Rows from block 2 of a small image flow-matching model, named by matrix and row number. Rows with one number belong to one channel. Each number is 128 + 24 x the weight over its row's rms, rounded and kept within 0 to 255. All counts start at 0.
After each channel's rows are labels from the 100 images, of 14848 (inputs lightly noised), where the channel reaches its highest value: "colour at peak" is the nearest of a few named colours to the mean colour under the peak. Only what is clearly more common there than usual is listed. The data: dead-leaves pictures: piles of overlapping shapes.
# convs0: first 3x3 conv (model.enc.1.0.convs.0.weight, 96x96x3x3, each kernel summed), inputs 0-95
# convs1: second 3x3 conv (model.enc.1.0.convs.1.weight, 96x96x3x3, transposed, each kernel summed), outputs 0-95

convs0.18 [153 122 117 155 128 158 114 136 120 154 148 147 165 154 153 156 150 155 138 119 128 128 147 163 124  94 131 127 114 115 119 126 136 116  99 124 164 103 115 124 134 139 172 146 104 130 122  95 129 123 131  96 139 140 128 134 130 154 128 146 134 132 132 132 125 111 127 133 161 159 140 125 130  79  74  80 116  65  82 123 118  75  74 179 125 116 130 103 128 108 111  94  95  96  68 131]
convs1.18 [112 112  90 123 118 113 122  89 142 107 104  93 119 114 116 121 124 131 133 113 120 123 104 121 127 116 125 107 125 117  93 122 119 108 137 164 119 116 133 122 129 117 113 133 110 128 107 124 135 114 103 130 129 112 132 127 102  97 121  98 123 111 135 119 107 112 133 127 127 142 110 105 199 118 122 174 138 182 132 100 164 153 200 105 133  91 140 162 133  41 141 145  76 170 100  88]
colour at peak: pink

convs0.69 [136 102 127 138 124 112  98 141 104 140 111 107 149 142 155 113 138  97 154 179 145 165 151 148 161 131 119 109 109 128  96 138 156 112 133 125 140 146 122 107 130 138 138 110 146 174 123 111  94 142 159 122 142 153 143 133 143 131 109 151 135  94 172 125 138 136 142 144 145 142  93 120 172  89 131 104 155 131 133  83 112 121 121 152 126 139  99  91  89  51  73 101 118 176 101 142]
convs1.69 [139 144 148 154 148 111 161 133 143 139 130 151 126 173 104 122 149 111 120 108 161 137 129 114 143 130 118 133  91 124 101  99 127  88 106 178 122 133 149 135 130 110 129 154 117 157 107  97 110 119 111 125 106  65 109  75  69 100  96  96 122 110  95 104 133  85 122 167 125  98 126 117 166 130 120 168 130 156 113 107 107 141  88 127 138 140 143 129 165  80 126 131 152 156 106 116]
colour at peak: purple

convs0.1 [111 134 183 120 123  92 154 161 122 104  67  73 114 113 115 115 130  65 101 111 164 128 130 125 168 152 133 142 137 131 155 105 110 123 194 125 129 114 134 137 159 120 135 138 143 126 129 136 114 174 149 152 133 105 131 102 122 134 141 116 106 126 124 139 109 142 104 124 106 140 141 140 175  84 138 150 152  93 136  96 142 150 143 114 159 162 142 139 154 126 173 171 134 156 124 133]
convs1.1 [150 143 109  96 120 124 148 131 134 107 134 142 123 114 166 154 127 120 139 150 151 125 124 129 139 152  93  99 135 121 116 123 129  89 116 112 104  97 105 144 129  80  86 106 126 121  85 160  98 135 116 141  93 150 145 112 147 142 145 140 139  86 126 110 114 110 119 108 149 103 184 105  89 131 116 144  95 189 142 111 116 128  99 127 192 113 101 132 132 104  85 100  99  67 141 136]
colour at peak: orange

convs0.71 [137  88 114 124 129 116 142 134 101 131 126  96 119 177  97 132 119 143  88 116 137 136 127  98 163 129 128 108 143 125 143 125 145 122 128 151 113 116 121  87 116 168 117 134 174 139 124 100  90 124 126 110 121 100 108 139 150 128 108 139 118 141 100 131 124 147 127  73 107 136  40  88 118  98 110  95 122 102 118 143 117 182 113 122 151 143 135 158 119  97 114  93 154 194 145 135]
convs1.71 [ 91 167 134 123 141 155 114 144 133 125 135  85 105 115 152 128 152 137 123 129 128  72 133  81 100 124 140 144 113 111 131 122 136 158 115 149  98 151 130 145 153 125 162 147 123 130 118 129 149 148 143  70 152 101 105 150 120 136 128 169 129 114 172 112 179 160 150 127 158 144  92 150 128 151 121 141 204 121 138 123 118  87 126 109  91 127 129 104 125  94 106 144 100  75 113 121]
colour at peak: black

convs0.83 [123 119  85 144 121 123 118 119 157 121 136 112  98 120 115 138 129  88 137 138 136  95 136 126 144  88 142  45 132 124 127 166 120 131 100 101 150  86 122 121 106 175 142 129 152 133 139 124 132 138 155 120 118 125 115  97 133 125 123 141 117 129 136 173 153 149 150 153  49 108  66 126 134 134 114 153 122 128 133 134 143  55 129 127 109 116 167 101 137  98 137 135  93 148 114 122]
convs1.83 [123  99 146 118 151  97 121 136 162 137  97 136 211 162 110 128 164 133 127 124 150 154 140 131  93 153 113 184 146 188 122 177 115 136 148 141 105 142 131  93 108 100 140 122 126 114  95 121 123 130  86 123 120 109 150 134 131 105 112 132 106 170 115 107 128 108 159 108 126 152 165  93 161 144 156 126 116 155  96 108 112 127 152 115 143 159  94 169 132 116 139 136 154 145 129 136]
colour at peak: grey

convs0.93 [135 100 135 135 126 114 131 141  80 108 118 144 102 114 141 131 123 127 116 142   9 171 146 133 123  73  96 119 104 133 119 147 179 131 127 101 141 161 127 136 114 162 127 162 155 140 145 112  83 134 107 113 144  92 110 152 118 105 130 174 168 141 111 146 138  99 145 118 118 101 132 124 117 137 145 124 125 124 114 144 123 114 120 149 137 140 125 135  91 112 112  79 122 124 116 148]
convs1.93 [ 79 128 118 121 132 163  97 104 143 115  73 118 161 126  93 100 135 117 138 111  59 118 115 133 139 146 146 121 136 135 174 128  85  97 136 115 128 140 140 109 142  99 152 133 130 136 118  96 128 143 114  43  95 154 143 113 161 118 126  99 145 101 118 117 125 142 140 122 152 106 114 106 127 119 115 131 121 135 123 105 123 121 112 105  75 121 124 105 165 106 112 201 129 122 124 109]
colour at peak: red

convs0.91 [134  66 126  98  96 138 125 162  73 122 112 118 121 104 168 144 130 124 140 154  52  92 144 102 153 104  97 127 130 124 150 153 131 118 115 106 115  84  93 141 135 147 128 129 108 113 138 134 119 127 149 120 137 109 155 127 151 127 146 105 143 163 143 162 123  56 102 149 128  82 131 193 137 138 139 108 164 128 111 121 162 125 105 136 140 138 109 142 116 122 104 109 127 112 117 138]
convs1.91 [163  98 117 127 131 165 103 109 118 147 130 119 154 128 143 114 128  52  92 105  96 101 122 127  93 107 105 132 135 128 125 140 142 150 141 144 115 197 133 133  93 122 115 106 120  88 119 170 164 134 114 125 131 130 124 116  88 138 144 167 125 119 118 176  86  70 153 133 135 183 152 100 124 104 166 135 111 138 128 133 160 123 136 163 118 117 127 125 138 105 104 117 121 101 154 132]
colour at peak: white

convs0.85 [129 155 111 128 123 108 131 162 108 126 115 127 127 138 123 127  94 124  75 107 104 123 149 125 157 143 122 134 118 108 116 109 132 149  96 144 126  81  89 139 121 129 129  87 131 124 133 123 114  49 126 147 105 132 156 125 153 137 125 114 118 138  99 133 149 124 133 123 127 113 153  92 139  74 122 122 171 104 143  22 130 125 172 108 137 107 158 132 144 142 156 112 130 163 133 147]
convs1.85 [121 131 155 156 104 113 126 108 143 135 113 123 140  96  86  87 170 113 126 129 106 135 114 130 103  58 153 119 119 121 118 111 117 137  83 133 119 178 185 140 128 145 129 163 118 141 149 147 116 100 140 120 169 127 139 155 101  98  73 116 136 133 159 151 137 156 115 126 150 128 132 158 100 144 116 107  98 133  89 155 164 119  91 111 110 149  95 125 100 110 118  96 128 125 168  91]
colour at peak: grey

convs0.14 [116 109 159 113 117 129  86 108 123  94 131 138 110 126  46 140  80 125  85 137 131 101 162 121  98 124 167 135 118 113 126 117 143 113 156 107 148 163 140 133 127 155 153 164 125 175 109 137 102 131 109 129 126 145  47 135 132  86 135 122 121 109 113 116 122 136 114 126 136 117 101 122 119 122 106 110 134 120 120 141 165 136 140 123 178 154 168 145  93 115 120 137 137 134 181 151]
convs1.14 [122 124 176 169 128 109 133 144  95 154 129 139  98 155 104 125 103 101 119 125 128 145 104 105 143 144 105 168 127 121 146 135 121 145 136  88 157 137 126 145 113 103 140 138 139 123 137 126 118 141 128 140 148 138 135 117 155 167 139 136 144 111 115 148 137  98 157 106 142 144 108 116 115 162 134  90 141  86 141 136 137 131 151 124 148 164 135  90 115 247 157 125 187 147 122 146]
colour at peak: pink

convs0.33 [133 115  83 123 131 116 104 157 142 122 142 151 126 133 120 155 148  81  86 121 105 114  95 124 135 101  91  94 106 125 119 130 153 117 102 146 143 112  85 164 158 126 154 142 147 114 169 132 101 149 118 116 136 146 154 130 148 147 151 151 176 137 134  91 121  91 140 113 108 148 172 123 106 193 135 146 121 132 152 106 151 143 130 161  88 125  79 150 121  83 160 161 126 101 130 143]
convs1.33 [115 137 117 133 159  96 124 127 101 112 125  64 130 146 145 108 171 138 125 157 132 186 166 123 144 109 148 134 145 137 123 120 160 143 135 128  73 129 115  93 140  89 116 141 103 104 110 119 155 156 154  78 155 129  98 117 100 124 100 116  83 130 119 123 137 101 139 154  98 138 130 159  98 129 114 148 129 108 117 123  62 113  97  87 101 103 142 124 123  86 115 107  94 123 133 124]
colour at peak: black

convs0.6 [141 136 203 113  86 155 125 172 144 150 109  87 121 113 112 120 124 165  99 130  97 145 143 139 144 133 123 125 140 119 146 130 106 164 160 111 147 145  71 125 135 103 166 115 135 156 138 141 140 123 144 122 162  87 151 118 118 120 122 137  67 139  98  99 128 140 147 126 119 120 148 139 111 116 150 117 124 141 108  97 151 131  74 156 104 148 153 146  89 116 132 100 131  93 129 179]
convs1.6 [146  99 177 137 126 111 110 153 100 123 103 139 134 135 175 177 124 103 144 119 143 144 150 123 134  90 101 175 117 137 121 107 112 105 108 163 129 102 118 108 118 135 166 136 126 101 116 119 121 170 105 168 127 140 128 100 106 135 157 139 124 135 140  98 147 149 145 143 134 128 170 121 160 149 112 174 122 144 160 156  83 105 125 165 106 158 116 119  92 151 123  86  64 145 135 102]
colour at peak: black

convs0.30 [138 137  56 144 113 130 113 122 110 133 163 115 116  98 122 123 112 136 128 180 156 155 116 142  99 137 108 102 149  92 148 154 127 109 108 107 131 114 145 158 124 119 132 123 141 128 132 151 111 206  92 131  88 121 134  65  98 151 127 113 120 107 173 154 143  89 107 133 155 152 136 140  96 155 118 109 129 133  97 119 124 126 122 155 125 141 150 126 124  74 149 171 158 127 103 126]
convs1.30 [107 109 136  87 123 112 104 140 105 143  88 146 162 137 148 145 105 150 108 107 143 145 160 156 123 169 148 130 152 134 168 142 130 150 146 109 117 119 113 137 121 125  98 132 130 181 118 133 170 240 146 106 127 131 129 149 122 151  91 123 137 119 146  89 146 114 119 141 109  94 143 118 167 140 139 103 135 147 144 164 129 103 103 149 103  95 140 100 114 100 108 142 123 125 109 124]
colour at peak: white

convs0.50 [147 103  81  61 105 165 127 112  90 138 103 111 124 115 116  87  75  92 108 114  93 117 133 107 115 103  97 121 126 132 110 125 120 143 145 168 143 138 148 134 135 114 155 117 139 112 172 116 106  53 127 107 104  86 119 119 118 157 146  95 135 140 114 133 127 109  95 143 117  93 125 129 144 144 164 125 152 131  94 123 146 141  99 146 185 133 122 136 117 135 105 122 123 136 167 131]
convs1.50 [152 115 128  96 116 142 115 143 132 120 119  95 102 102 195 178 144  94 121 136 104 143 131 139 134 102  94 143 104 122  77 134 130 147 117 103 105 128 110 160 147 132 123 156 129 122 130 105 134 129  88 134 125 109 116 144 110  76 125 135 131  96 143 146 126 155 132 161 121 129 130 154 139 160 128 161  97 180 188 170 105 153 173 192 135 123 127 126 150 120 128 141 158 155 134 138]
colour at peak: green

convs0.56 [138  88  96 142 169 125 137 146 122 115 122 114 143 184 100 111 109 121 151 119 153 141  86 130  94 121  64 153  97 122 136 127 166 114 130 112 104 114 125 118 152 141 131 122 132 118 147 126 140 156 138 123 141 111 126 132 123 124  93 133 149 140 116 138 133 143 109 115  76 148 174 101 133 135 132  94  92  98 103 126 102 221 108 181 126 149 130 106 115 132  84 136 125 145 124 107]
convs1.56 [ 78 140 121 126 103 163  80 151 114 115  98 152 123 130 144 158 110  74 143 111 151 114 155 161 129 111 132  78 124 143 140 138  87 108 121 158 102 119 141 162 116 134 148 127 122 129 128 153 131 124 107 130 109 135 112 123 142 137  92 114 135 123 161  99 118 154 160 148 129 116 120 100 114 124 105 151 138 123 133 120 136  88 110 100  23 106 111 115 173 112  88 145 108 129 143 134]
colour at peak: black

convs0.32 [144 153 119 119 153 114 197 130 153 142 133 143 143 155 172 122 128 127  99 146 117 132 112 137 119  98 131 104 119 106  98 110  99  83  85 119 103 121 111 132  89 124 149 150 123 100 162 117  82  97 117 150 146 104 122 118 115 133 133 124  93 155 145 124 135 134 108 150 136  93 126 142 142  96 119 105 108  82 147 108 119 100  94 159  79 132 110 142 165  75 136 153 112 116  73 108]
convs1.32 [ 93  93 118 103  98 109  96 101 104 116  74  47  88 104  95 119 133 124 144 152 118 156 122 151 106  86  97 116 114 106 101 125 103 118 113 126 134 130 171 154 138 129 122  87 129 135 142 112 113 172 122 138 156 104 130 132 141 152 159 121 132  94 104 122 136 117 122 105 130 152 119 102 138 168 143 152 141 117 142 139 136 137 139 185 132 100 148 146 120 176 123 100 163 141 135 151]
colour at peak: blue

convs0.73 [115 128 160 128 128 112 148  88 144 135 110 132 110 123 144 119 139 127 124 139 130 121 127 142 107 137 153  95 126  71 129 116 138 134 104 127 207 140 102 163  96 132 155 106 176 145 134 160 116 112  93 101 119 125 119 164 133 113 126 134 134  97 114  88 128 146 191 129  97 118 120 148 143 127 140 128 149 121 129  56  50 145 101 128 129 130 158 130 116 103 123 121 121 156  97 129]
convs1.73 [115 129 115 117  94 148 109  53 114  85 131 116  77 130 123  88 135 134 126  75 150 114 106 137 160  95 107 111  92 100  73 120 123 113 128 148 127 143 122 113  79 122 126 150 119 130  99 162 155 132 172 149 137 106 111 118 127  79 131 129 167 164 129 150 148 112 133 133 190 116 157 134 127 113 122 107 130 114 131 130 148 139 121 120 106 121 128 156 172 106 111 153 143 130 102 122]
colour at peak: grey

convs0.80 [123 142 151 131 122 146 120 128 157 113 124 124 124 120 114 148 146 137 120 135 149  73 121 109 201 129 159 102 106 105 103 101 131 124 134 120 139  83 122  97 137 101 129 131 178 148 122 154  89 174 132 162 136 180 147 128 138 112 129 137 102 144 137 113 134 171 139 148 115 100  83 116 105  99 134 131 137 128 148 111 149 113 162  78 109 157 132 142 192 133 142 173 105 149 140 110]
convs1.80 [121 111 143 155 102  95 151 123 116 148 111 102 122 137 130 123 133 146 157  74  99 175 172 149 150  86 135 135 128 136 128 133 135 116 134 156 129 126 122 104  92 130 104 100 124 118 144 127 112 125 142 107 115  81 136 174 122 190  94 155 113 104 134 130 112  98 133 131 105 162 131 151 146 144 139 110 168 120 174 150 124 150 120 126 143 104 144 137  45 119 138  93 172 142 144 144]
colour at peak: blue

convs0.75 [125 153 134 116 107 141 116 119 138 153 126 137 153 137 169 121 150  78 122 131 144  92  92 109 130 102 122 127 135 152 149 149 115  96 113 127  99 119  80 135  78 126 143  96 113 145 127 122 114 125 125 112 143  95 111 125 114  85 116 142 110  90 111 100  84 158  90  92 105 144 204 127 142 131 138 102 136 129 124 110 151 123 148 128  87  92 121 206 132 101 120 130 140 101 128 107]
convs1.75 [118 124 129 133 141 144 133 124 132  95 127 106 143 120 133 142  95 130 164 132 136 201 122 149 167 132 129  75 139 120 100 147 107 167 118 119 127 124 143  99 138 127 140 149 182 123 134 136 130 116 172 104 103 106 186 139 126 128 141  85 138  90 125 116 149 164 123 140  51  96 119 121 143  99 132 106 125 127 121 147 122 133 119 101 155 113 176 122 135  97  75 129  97 125 110 105]
colour at peak: black

convs0.11 [129 140 189 142 154 136 160 129 174 129 132 125 105 110 154 134 118 126 170 141  72 137 116 146 108 123 105 175 154 156 150 152 175 165 149 107 115 111 144 126 121 142 115 145 142 130 135 158 147 109 108 118 158  87 176 117 127 114 169 163 164 149 134 102 116  86 152 150 141 160 182 134 115 141 151 130 134 112 119 147 115 143  94 152 117 149 105 176 127 141 146 131 113 117 117 147]
convs1.11 [147 119 176 138  99  97 132 178 101 102 109 143 136 159 105 131 108 170 123 136 143 171 137 127  83 145 114 159  62 115 151 142 148 130 118 134 144 113 124 120 146 107 128 104 141 129 118  99  98 121 145 146 106 184 131 124 102 130 145 108  68 129 128 139 116  70 126 101 132 136 162 140 118 120 135 115 128  88 150 120 104 125 104 106 133 145 107  99 107 184 126  99 145 151 156 118]
colour at peak: blue

convs0.65 [102 136 121 147 133 139 131 141 120 141  44 176 155 132 105 114 152 121 107 101 179 115 126 122 134 133  92  88 117 121 101 143 123 109 110 163 111 129 101 150  91 137 146 137 128 129 143 119 116 131 123 119 152 101 118  94 155  93  44 143 136 132 119 146 121 125 112 103  98 121 116 165 103  80 134 156 124 137 115 105 143 118 125 178 146 147 131 119 118 146 154 129 103 110 104  86]
convs1.65 [ 65 146 133 103 136 101 111 108 107 131 106 107 119 105 147 128 150 112 129 137 127 148  91 130 135 107 162 124 160 117 123 105  67 154 125 196 141 149 169 155 143  91 133 114 157 127 145 101 119 142 147 109  96  91 128 121 170 159 142 105  87 128 118 128 133 146 118  99 156 158 112  95 108 137 110 119 164 155 148 123 140 109 162 159  86 125 152  88 144 126 110 136 146 142 106 110]
colour at peak: blue; purple

convs0.20 [143 144  67 108 125 178  98 134 115 143 106 121 141 137 103 109 117 102 105 129 107 112 140 141 104  92 127 146 101 147  89  83 132 104 108 141 166 135 159 155 119 102 197 175 122 141 133 108 139 110 145 118 120 119 134 109 134 149 130  83 106 158 101 114 113 123 118 150 124 101 134 143 114  65 122 114 121 101  98  98 139 138  96 184 138 150 133 143 131 117 137 104 129 143  96 159]
convs1.20 [116 122 157 178 137 108 148 150 120 135 154 141 140 126 148 125 150 113 122 108 125 133 139 140 130 144 124 127 127 131 163 133 138 126 154 131 140  97 132 144 114 141 143 131 154 128 137 119 132 116 111 112 135 116 119 115 109 169 129 135 131 102 117 120 117 142 163  90 144 134 137 113 126 152 124 132 163  26 152 145 153 123 180  83 136 156 144 166 124 224 125 145 182 149 104 133]
colour at peak: green

convs0.4 [109 116 139 135 133 129 103 100 157 102 142 140 134 135 122 138 124 119 134 161 118  95 133 131  84  40 160 136  82 118 109  90 129 128  72 102 165 152 176 153 166 120 139 140 150 163 149 157 110 132 103 116  96 141 119 110 124 150 101 149 151 144 124 114 128 133 141 136 109 152 101  99 142 160 119 128 158  81 134 138 114 139 145  73 106 137 147 128 115 125 153 143 153 135 109 159]
convs1.4 [136 148 180 149 150  97 135 185 121 162 134 154 137 151 134 138  84 123 132 166  97 143 141 131 128 150  89 157 152 132 173 143 119 139 134 130 124 133 109 117 114 107 161 132 152 133 119  72 114 121 132 140 140 124 147 104 137 116 145 152  97 129 118 120 123 125 132 132 135 140 154 130  96 128 137 105 112 143 135 143 139 117 108 147 139 183 107 145 134 230 115 110 143 130 192 144]
colour at peak: blue